Weights of a small CTC audio transcriber: 12.5M parameters, 26041 training examples.
Rows from block 4 of a small CTC audio transcriber, named by matrix and row number. Rows with one number belong to one channel. Each number is 500 + 50 x the weight over its row's rms, rounded and kept within 0 to 999. All counts start at 0. Numbers have three digits each.
After each channel's rows are labels from the 100 clips, of 14976, where the channel reaches its highest value: "loudest" is the band of the loudest frequency at the time of the peak. Only what is clearly more common there than usual is listed. The data: short made-up English sentences, spoken by a formant synthesiser in many voices. In brackets: how many of the 100.
# convs0: first width-7 conv (model.blocks.4.convs.0.weight, 288x288x7, each kernel summed), inputs 144-287
# convs1: second width-7 conv (model.blocks.4.convs.1.weight, 288x288x7, transposed, each kernel summed), outputs 144-287

convs0.192:556539541530413518517472543547541525549571459459495473548442481489542493575553490524466559486547392530528386493539538505460526484491497502493495516450537499433528495542466520391478502485454512470471481476503488497536566542508478542589541502444442416479550504468515466550532487401505558496425555460562382511457549595477489632568496562525513569567542439501451545451469601510528488550537502508454513418504444520590431491455453580431500
convs1.192:478494483510460465594458500455467432458530514476544535458495457528444475551514433494511545525622503495492482559573545524530457571532525479505477490470545533461491453508425472447459589419438464446501534460438469500445525617462511487560604405494478453500452488434430381494584506554522536396507442557569488500464443422493516527478517517528517506483429588603496470519449407460525532407510524556395469497579536487502453565509477507573503
loudest: 250 to 500 Hz (49)

convs0.28:540561525485540438352493516438454495550519508431494499477456509543582534489408433509501540467425516466549407521479582484575515510422572407485506494546505583418529488479430514517415516511491455553426473404450536498531507472449509559543550503524501561448470509527451474523397564492529515473375526520526546482483469465554442450484460521585481452539527524510460417520407537488528491549507456461508389529531359581505492431392472540409459
convs1.28:569460455495374490547495595510472547400562473494496563501464459514498414549434437481405385515526502434450517577418522471553591507511473494590448525444464453497537518538491401542541513509463570546442378460488429506546476517513458459373494562528517453594526512539537452541564426455532495470567491525553543432440513527506571493395487491451500589541490559475433463514495455445476596487515446541483442530504549489512403487515527541497423
loudest: 4000 to 8000 Hz (52)

convs0.32:497443473502500432441471527570491517556467460464487480439483434509524525544516491512549471542450501431452615511480544581506443410502587521548604444491533453472502433508467485390572556506537459582511456550455527485400468483569461486571371469578490423509475417480494406506541523480522561498422520370497466512505543584469538523508472490519508534449488487457442519474403560559510510477500590583409517455567544637585421507488447557452545
convs1.32:508563493501416562493537426515470495485459479417513529510513482484515596570501601523526406476568448539488519519523603517492522483486538440498474426415518525440487495599558438522461467446447481513487529551537518543517486458440529541484588527447438447494504467445503409520478512477520530475508414509554457534513450480445483409441406553440522458531539489572503530496463516434478569344528429513418546489606539393489410487522488408630445
loudest: 500 to 1000 Hz (62)

convs0.138:526493527435518518494420532411557490459501581515512531501585529509556506356453553473463630446565487466520511431484423469508385528432430522475404514512516441492508500579488571578561523441448500418520497498526513507507486594491420505463464511566497539458495550492433493508543583432522424374453508520472539446427481547564541382436462479514540455522392531538469486416548430480564494492530497501592441578471566491508488557507488495458513
convs1.138:501495513447506498462490509504427489512455490453467437521553503513488520524574482520528548477439445483531568507474491424468456531486509520629557460490560493434531474555541491475460457480499551521465541521488586515521435478471473536445547537523490503447537403497522446422489571419461553525554491554509441480500420498519509455490474526527431498529478481539506440460457479434562503432451405572511591546523526513515508551426408588402377
loudest: 1000 to 2000 Hz (37)

convs0.286:562438490492434435373472514435469483490580525518407548504417566543526549399440559434463558504407472534436575412422583569472539479517562468473515520511363552426508464381513410525548508441545470589467516489452516597486422388453493444567406540448459554482491406454464527514434464480531493403511497358495486528461532513477510510448502460390425483536593501472447496483497478457465562477524539491400497497381420534618462460575454521495476
convs1.286:518512440448448491446486507531420491460556469470419566464567487476586494513503458506547530540488533455559514456499601545529518552439453460477530555525486398498507384465487467412487449370489452434453430457471511581492415440509492463463462477482528538522570443476508512574449438404491505490561549445471445594535466578483504443498515479485447511489486495534608527567497508400517578489450507543446455476460499494440458492472546319540451
loudest: 250 to 500 Hz (52)

convs0.215:571508463510546491551454461549503480420566563481521514546481465457439374536575495481507541524487407518461481389475462549480379534473503515495512524475527506501497485504522502541505542478553442485479517540466523474490457489491528533433488443488377443374558450543463545423437456519469420525488414438453456468419534529411522561528554541508450574515528551443517472525459508430404434588528488420480455530509533489477418572452508393478563
convs1.215:509469598501482457462581486519536509528473450434500507551500523461469568456581411601531610448366484491425587487376524510516515538502453449410541429477457523531500455509570550562524607497478521446518559484556496469495518602470456429566577515557571505478462497470460474452466547508492490515529437530409475513532431575422519501480516475452596565510448490496556556503385530506508506543494522483525618429460458502544528448515492464538551
loudest: 4000 to 8000 Hz (35)

convs0.22:525553494492545444401564442516504542494484444545480463474492493532624489508408447492540530398496426471508475543482565481577505485459513457463506355610504534430511526387488474537432521475450471570455536463563523517512512489514560474493498520448548504575448545547414464530468554517559504501403517536439571468498497489571480439460508559484556430469542565516402430484443477525536497533560484403493441522444298492496556432412469568498494
convs1.22:508543490409473426454457533545525517531537561542517535358474358527504423517465466478428419513511501429400512542379535474438551491500479506541438562468440530492419436514477488541544482487441548472459488461438541547565551451567521513493507448529560404580549476601415476522521403412543423440495548499483465481443508493508583467446389515413450514492463506474490483473455400519557501510587456420438500493426516480516424418498561476424444
loudest: 2000 to 4000 Hz (43)

convs0.257:467464546509448501609572577453413492465433543449437491511409472480492495518500525537449428415517478589538510525446476521508461422456526580494557503465593496582484444514465614438585528520456402475529529447473503383439623488451476591563538527467513503471512545462467547540560493495502477555499552583396501550511532518579530437512506445503475431477577531580515416393532531420444454476525545459503535462560482535412562440449453519480513
convs1.257:445508552461546564501561500526564501512455606578480463399514443558585446435509508510520495470444455489519506420445506506465484501505475534568529504503531519556534538348482478432414451492551470550439491389497487482512498539589468443518578503497488487549504547555371542462519519530471517501439533493472564421438520505581557562423502500435476433496480559439519429466540419507518471531484545444491486536552476474474384510521544564458605
loudest: 4000 to 8000 Hz (34)

convs0.265:547611599465578519534524379553478482552545589524492527539553562528578537392470483533546466406492387507559541432487543611547549583535563530529530419480532541458523431481543542534458494491533516582429485436506572420484512373487512547503524416438411464530544474491459458514503465430515457543516527438358575538494471519478553562498513479543554479470542426434423460468380435500449405480497475553473532549516521475561531523535522438572526
convs1.265:511516489463517442479486469568447511386486487590467463509565408500541463506493491431521480563508468496507492544433550588449507565532488425478503547549516499581429371478539470526525546532504391540462402439543425481514451456499468482454452443544366491417513469483496525424542443527443443470499457453510543524501508416461497481382410454443454567494403508423476541526423441501517553523528458527455464523565501532400470400423555488551549
loudest: 2000 to 4000 Hz (69)

convs0.136:472461531431444552539481510455572424551539512464409436517391478507575496501514509548484512471452510518559466498495427517427529487487508552476515404474573469546488488503497506398522500480518507496510465374454504471468492482495581528459559475487536479442523532438484574554581467484504546452471536534448501530511557494549519514490557414557442484520422429527477536498477543410537527495414500468489565436554395429566440433444519469498537
convs1.136:558463452408480577472502445458535480475511559567519531523483482389414550523482481424517416500501483494550454499580541436465443577450483450474504496486506475443465535518447473421502411519498483493524484457485531409451482632556489442541457462495501521470460498520366501521439399500492489439504488439316456546431496465479549525390453501416484453398448505556530451525477452466600385523478497518565489473445462370496483502426548463510573
loudest: 500 to 1000 Hz (74)

convs0.74:436414408490502458525507429517522453479525463411445434540503422490444585616538523569546546455513579526470481614442514493583462488495409529488518409485496506543490553533565511541428535524499504548434463456447434500550446487464496426496430435448534453487462590533557490467525426505492502539426448537471518522480533486529544513534560535475482441470469490473416490527501594431509553533497435523459560436454495501592515530415476491506510
convs1.74:423466515448546471410507477441603527579452521485469459507522295461438443507458523407518489451507464459537548422518507509476515371507455479534568489512428475548467523498473434561411462521534536547501503425473566535482441465552555481515514568396514519444399530557503475401504521507508538386433522495493485545454525422565534501469520426437467420528472551477508556475478450436463507511550520521453475486386477457450491461460478471458498
loudest: 4000 to 8000 Hz (32)

convs0.160:512465548460540484488456532437515442527517435528549427525468541524564497411532526544447472473582476465501520437489369490489479469468503548519394455494569499546485445499538543527471530469442506523457439494537451521531474541506452533466499397565482604515504483523459537519584532524482482538423447527514551495442510511610431460485544437504601495473456600609475432406481398494562626409547554531506491618548388532525495442469564525463575
convs1.160:520416492496415455424490454534453480513491550500437383536433520526580502504559424520557505444499481487479506543513525480451497405439461500602500480479576539476497442486485540479455403437471555480545479492538454451452463471396457475444462501454533462413551493499389464489515507487445511511470464518552481450547428492489485430443461508391454458492429482575496483467448426472446464453538478545616509515480464414482518449493405490455500
loudest: 1000 to 2000 Hz (34)

convs0.186:496500477470507458440429535531522310489531425495522463553461457452561442502391470462417524458567498451501479543566418456587403430449487468522392430513457453586445567479436508516501454491462505496508543467511482493471499573455493475495564543513558547480449556579416489496512471534510505463472382534482492479475513514559428397471487442535547427333412562592481458519508514416544573502515446440545414548514419488453507409388519478455509
convs1.186:505428552521419553498486467613525532525463501446492436470501549437508454525501465420471490531476483403521480535531521503486475580407571390559414517504530408520464522554546506439492420452461572482599491503576496421488453445518541496439558552479510466553551585610493478483546510458480548368479548481514470448440572473559514445430497448428451353550450562539502471406500577505518541469500432517568483470475395432518470485497463475370549
loudest: 2000 to 4000 Hz (25)

convs0.53:540519392525474495457501488434550476565457494536492494517545559445505538453428483519560523481491465495552512537469528402537507517406379384434466429501553449425488543531491538449523555537654509450535476445545468478560511526507521480360553464524460505461458542541505465495441449536471531356601540516516484485532500489382371532464480449446469558546462518483556480516409529543445440476562540509499501478436503471545444578512470473496432
convs1.53:431424442536465514498520519390492534413448512407503495576500564456425474470481539468318477569518513530424390497465473448518572544495494612469404498463505446471521545529496518400442481503491610430483568484472453494489517512514493497456489496577510558470473481519380466434461450492418529459450525489471459550578512524455420454501489480474443509499513591608427476463444439512347500557544476528458491477492559495541506488531503516481461
loudest: 4000 to 8000 Hz (52)

convs0.188:504581601570526416527457499464533528561426619489393535588539510495575505346487525448549528558502442551473578508465552547519512528429407505486560435512526511391479407436493514427471468487540548482432489413484525436511555454568447499484514422458450485510474511526353469508398476465470494558455535486508497469534505494433499607392527522366572514511479456488497497419500443510449523470501502506450559511495548469582512513536501467487470
convs1.188:472568522480480555497498474520536523501427455568422450513625508512533489500442444443460491499573482510535542549541600609514461516449447465482515517495402365535480484448506453392541474567539444433476435482464482550510553471499452442517467497577472470409498501581548523431486431483509510409527535396540515558504501508389517508460508463485462516386492467516426467503418477519551558575483483451471503534512540544494458472579508465513555
loudest: 250 to 500 Hz (56)

convs0.24:471561567497553575552477484543459538410456576497550513552481503563562527509533458465509494436538449540521435569454549443535487530430573518483546499553498451316514543405524434607454456511461525575558527438511522492527583523509533460412457517485427513504562567476563519474512448366481472438461509580471535559423546477519459527536430492514556580534514341505492412488494527522511484463433528486506534573512506446517472517551592558546551
convs1.24:463503488526459498499496561538474519438450516482514469549553527559498598425504427488545484411558472488443385511541543488450519487487495458474494382502407607335500433429492505552428522483478505512415538432565494509601493488431475506527536532459436529400563510433489362481431499414460473516490475468489546476407435456470526581537501464472484581522513431491455509547450481483499518492500468419474512597486525493486523493462524503441514
loudest: 2000 to 4000 Hz (26)

convs0.229:458419514535437436598554415515520529474430533451479433473538515504499444488491443473504525529479538475504547492527527432496380438431536501592538501550542461483399452525461558417504522485527409485539580527596518538434484489507520533531546461439498460430493480434491463565445463568433536477477554438503420489544539501412443547510474469521556549516608527478454485527373457410459501498520547501512436418519440538542540506519457517530516
convs1.229:527486539475479505575487509484451548546514534329443453537582473508373471467489527500488407553460555538468551542442486517532515469468451449519500421508504465522451487434578438508434569463502511515501583500564494482440549524564509540579508465416502440561572538392496467432546502569523462506453468503452568504510503500575552562516405468510508492505446477577526531451433485457480564429566441580327506464543570468577440443386478528508473
loudest: 4000 to 8000 Hz (40)

convs0.278:526563507406442424546591539462457503407400600486464515401520509552448371504519501551536513472483500444457518503423474555504492453479432466620532486472451522605501509386448507505459517499483504569424494396486531498471612447521453508522541476421462517550502505524491491520525420569463403641480608502459491511525508310549525521528535417442498462474576513448545466501514411452404500506407512487524497504486521562385593566492547403547492
convs1.278:507562578483564385508597502542491457535514599537445483438479460554520529417456452572464487420435500449451467430492508552408480474501452447498579487542518502540473479433526446529499472506512507540459480437456492431440553533505532571498515485500493472550500454532418464445531572573559524521431517367468606505514568489488548490503486375467449433423524385501526508428429397536552500462461463486437473442496512548592515452366492593460450
loudest: 250 to 500 Hz (50)

convs0.29:507449537555437484428503576487442505494517604610365438453439470523505462562470497537470472433487503541518412526474488518496474503509383451515408496433534459548427487506515523519480402563498463535490396568487550569544529462448566576571461592518520504504475456523478537483507477381505481476483469535544492517465487492473517509536455465515493469524482415562569518467456544491564478524490530441485453554493527546568486478490505510467540
convs1.29:517462494397430543460542528514546489373579553506469498469512528518577424466508535512633569498496454483519549451518586486537430472473420445452504464487509588437498519449494454544446491538593579465471457417480571483535493659441548450496501509582497440445571518424509545550475480450423508522484614466503521450403482481429526444479468566462427612566517478570477508585551497497535439509415468517460463499482509514503548455459598415497488
loudest: 500 to 1000 Hz (59)

convs0.90:524573430532468362460504461473392487541517594479437510459509506556582537409447434478393480553459459516501520455375602484544512439434470474549519452575518446479473488484470515461495527502617440578445513444521557548454451505476571568463492571461443460530490454509468455451353544507552473568483522530508508463534543491450486527454480498497523423442619525518538469511468368440322486534527460455577420517506495480552464510500468474509417
convs1.90:547538492465451458416513421590503506492564430542538597407541392435539534519463437435473525531454499522502557417373512453529527530458485488448523517538549458465404508532384516519495441538446521565528419526536470523486470471479505511468485463442540508516545479469436497509413421412480531410414520513418526422528512493509488471493488468466474556509544463514368466460416420419503472439484516501476415544558467524491436435539556488453419
loudest: 4000 to 8000 Hz (37)

convs0.6:511503542572438448491531535461387562440575446501520435494528585552574630500558452452445580407489589523468457438518527519491522490541561593517522478471471576582497468312540437530516496515466525506520486519481426514416471505541446472426361533546424568571559433456466474525473499486507481455489465457496461531477572510530508400387458502478515558497520488507454482502498556520508558494470461529510549549558423434473416447512482398552492
convs1.6:526464491527488455464475520429381449445502437486443496492555608533525454454515504484456531575480505556521508509446463512499445527544451522507541550529554514478517456448421504464428461501452503526549444451452490500459424522424436494455460499552393481451481439448374352511404538531424513456474521460436562355581519501424419406469469455479438546477547492558454457561411555496493510460531509530468475576489445512484444479451539520516469
loudest: 1000 to 2000 Hz (37); 500 to 1000 Hz (37)

convs0.139:554546528556561516497448549458413526493592572475512518478467563495576632388543460489341494488445430550481523342448477559420539516572462476434516519490524525411544472519533493487512564375535394450453441513351516514462468373454497556546469614456402504475484409430532534489477464467474509532498515430533443508488574539508483523427543522470444437478544495588520529488515482528530534485491478471529445512530542516542463517560546465588503
convs1.139:512396503439488491318461379506508442518528519451450505475485356435530609493532498532467494455508493519471505342543477442474488377450434459503470467543527421519438511495452540512418526520462479426489429530514495485506500467485513449477469461386503528449472554450507499538465475524450527419547384445525491535493464499467500470391466497396483466528469488488484424508450535507550471478464501476428525480483465477541492452522567352489435
loudest: 2000 to 4000 Hz (48)

convs0.258:520370456552480554436497381526535483456505464491467461493579507489447451476528532587447539505499425424389469507514471457518512525506489541475454439539473401529474523431423525479465445452492480577485496514464464575529541483515415293490511488464441514460500511563479451446441509491497438579601513559397551444546552477393439540505568507598452478454470470439452473522451498414494456506506469458531577499518601537436475522512504551495479
convs1.258:572475553588491484557492496512544499408467435477410473559495553510530477481482530426480533472528499436441455510555535500450507512493455497448427429441378455446505411446507454429467452426463495505436504493498381451517464413526476404477450462544505499554541473528453445509483514443556436504417466444486528495541604420446461460443553428448512524425555498526521419486523513485408463473512433416418503449463470535492534542580431455499464
loudest: 500 to 1000 Hz (47)

convs0.266:525536488570571531501488559589375511407529449444575481490543463449483449522563445555487536530518446507506499424523515520437445449414423508446501458481557476405385473484501536523523451490502423410490513519475513530459503463553571569462492525482440494366540447475523548425447439558438452530488431468506382492456505528506412499557524528458499530567563534457525326511467522495431494445499521452512450539460498435391457552480449532397575
convs1.266:498492552468452410557458442488545557543536469519418474493534509514590497522548462545445474465432543496415530451474518435468441460523522445491432483496456453571448435507485556527535556463459531403540612497455481496505457549482483404576491482539520434500441480512496461469448521565425540570552513427466472469492448537469514478487400498513503495509567436541527542496468560449472483510388422469595560500457447510514459423335555489573536
loudest: 4000 to 8000 Hz (66)

convs0.225:556592494539552568470484455557407494392490455533561523493466503574555582478528400480492530490420507506574504499489545494466491479445495507455533558450507521431490505501491432529564484580481358501423373555436524510550456461451473529498473462518441551479457507462506569507403485504524538488384516518536436539483573451529444540528415513514376451557499423451501446536378493468411451534593511494495491532545407489469554438470490523606508
convs1.225:500472523439458549513468598507455572445441496442498448415463493480521535404554458509518455451498461544477575477486495431557500487497485554386509432486442494432463526438446480495489500509524473500458519547434457498515547596495430465567483526550460565352447516462469494542438511509417405498538419414427602488465447545462448556510500439488546606504522532551438491615399470502451500552467563522463563567412547556487514418475553491523588
loudest: 4000 to 8000 Hz (33)

convs0.197:533482492575561585476404485446451512474478576508495524486464492482539525443557541554530570533499487521457501518468526564395430481515499483391467505465444553439492536463589481551465555472537394373495441445458543470549396476506519490484403476485457475485473528546482499430507560557505432435440447551496471514508500536455508494495561499531484549545407559495477520478465503527497447524511530509544464533489492513533523559605547427487528
convs1.197:468526486509530563487488484507559520521432485542476540508549507401451632444566497506516488435456535448464530477446552496441484537476444442474476433374495534512445494390494547515481483481452338420493472377473470485499493553570484454524408539320506498377503494520460479480458536533436493462566471406479444590528469494498549522420521560402514518527414413523495560452416513484466472491438489433526529435451469544507535438539505392580481
loudest: 4000 to 8000 Hz (45)

convs0.97:465465518578449549494574467521513409577429494450492522580487559515517542459511464477443504538553444482528537519575446441503550561510375489470451426582498420476548504528479494461458515519510571589506461516505464590610532573551558520504552513451401536506514501541559495519489512438548533503561550487553452475544508547415455562589370481463520554475421386549506554504501529524526428499516498637451569495572543490578506495573529566553459
convs1.97:504459568597469492442516352495458419412404498482435533568417542479531472562441480423522564592566455484468429470570512534559482491533485490492488448558540467500516451482483517501366493490592557457547513532504439513537501574411553409530437480554393452489507549475471424527507467492463500433501467556511438507558435519461377511549511484431506565511549517549459534553509382452389409442577444538491458498568543479523518499522474475496487
loudest: 500 to 1000 Hz (76)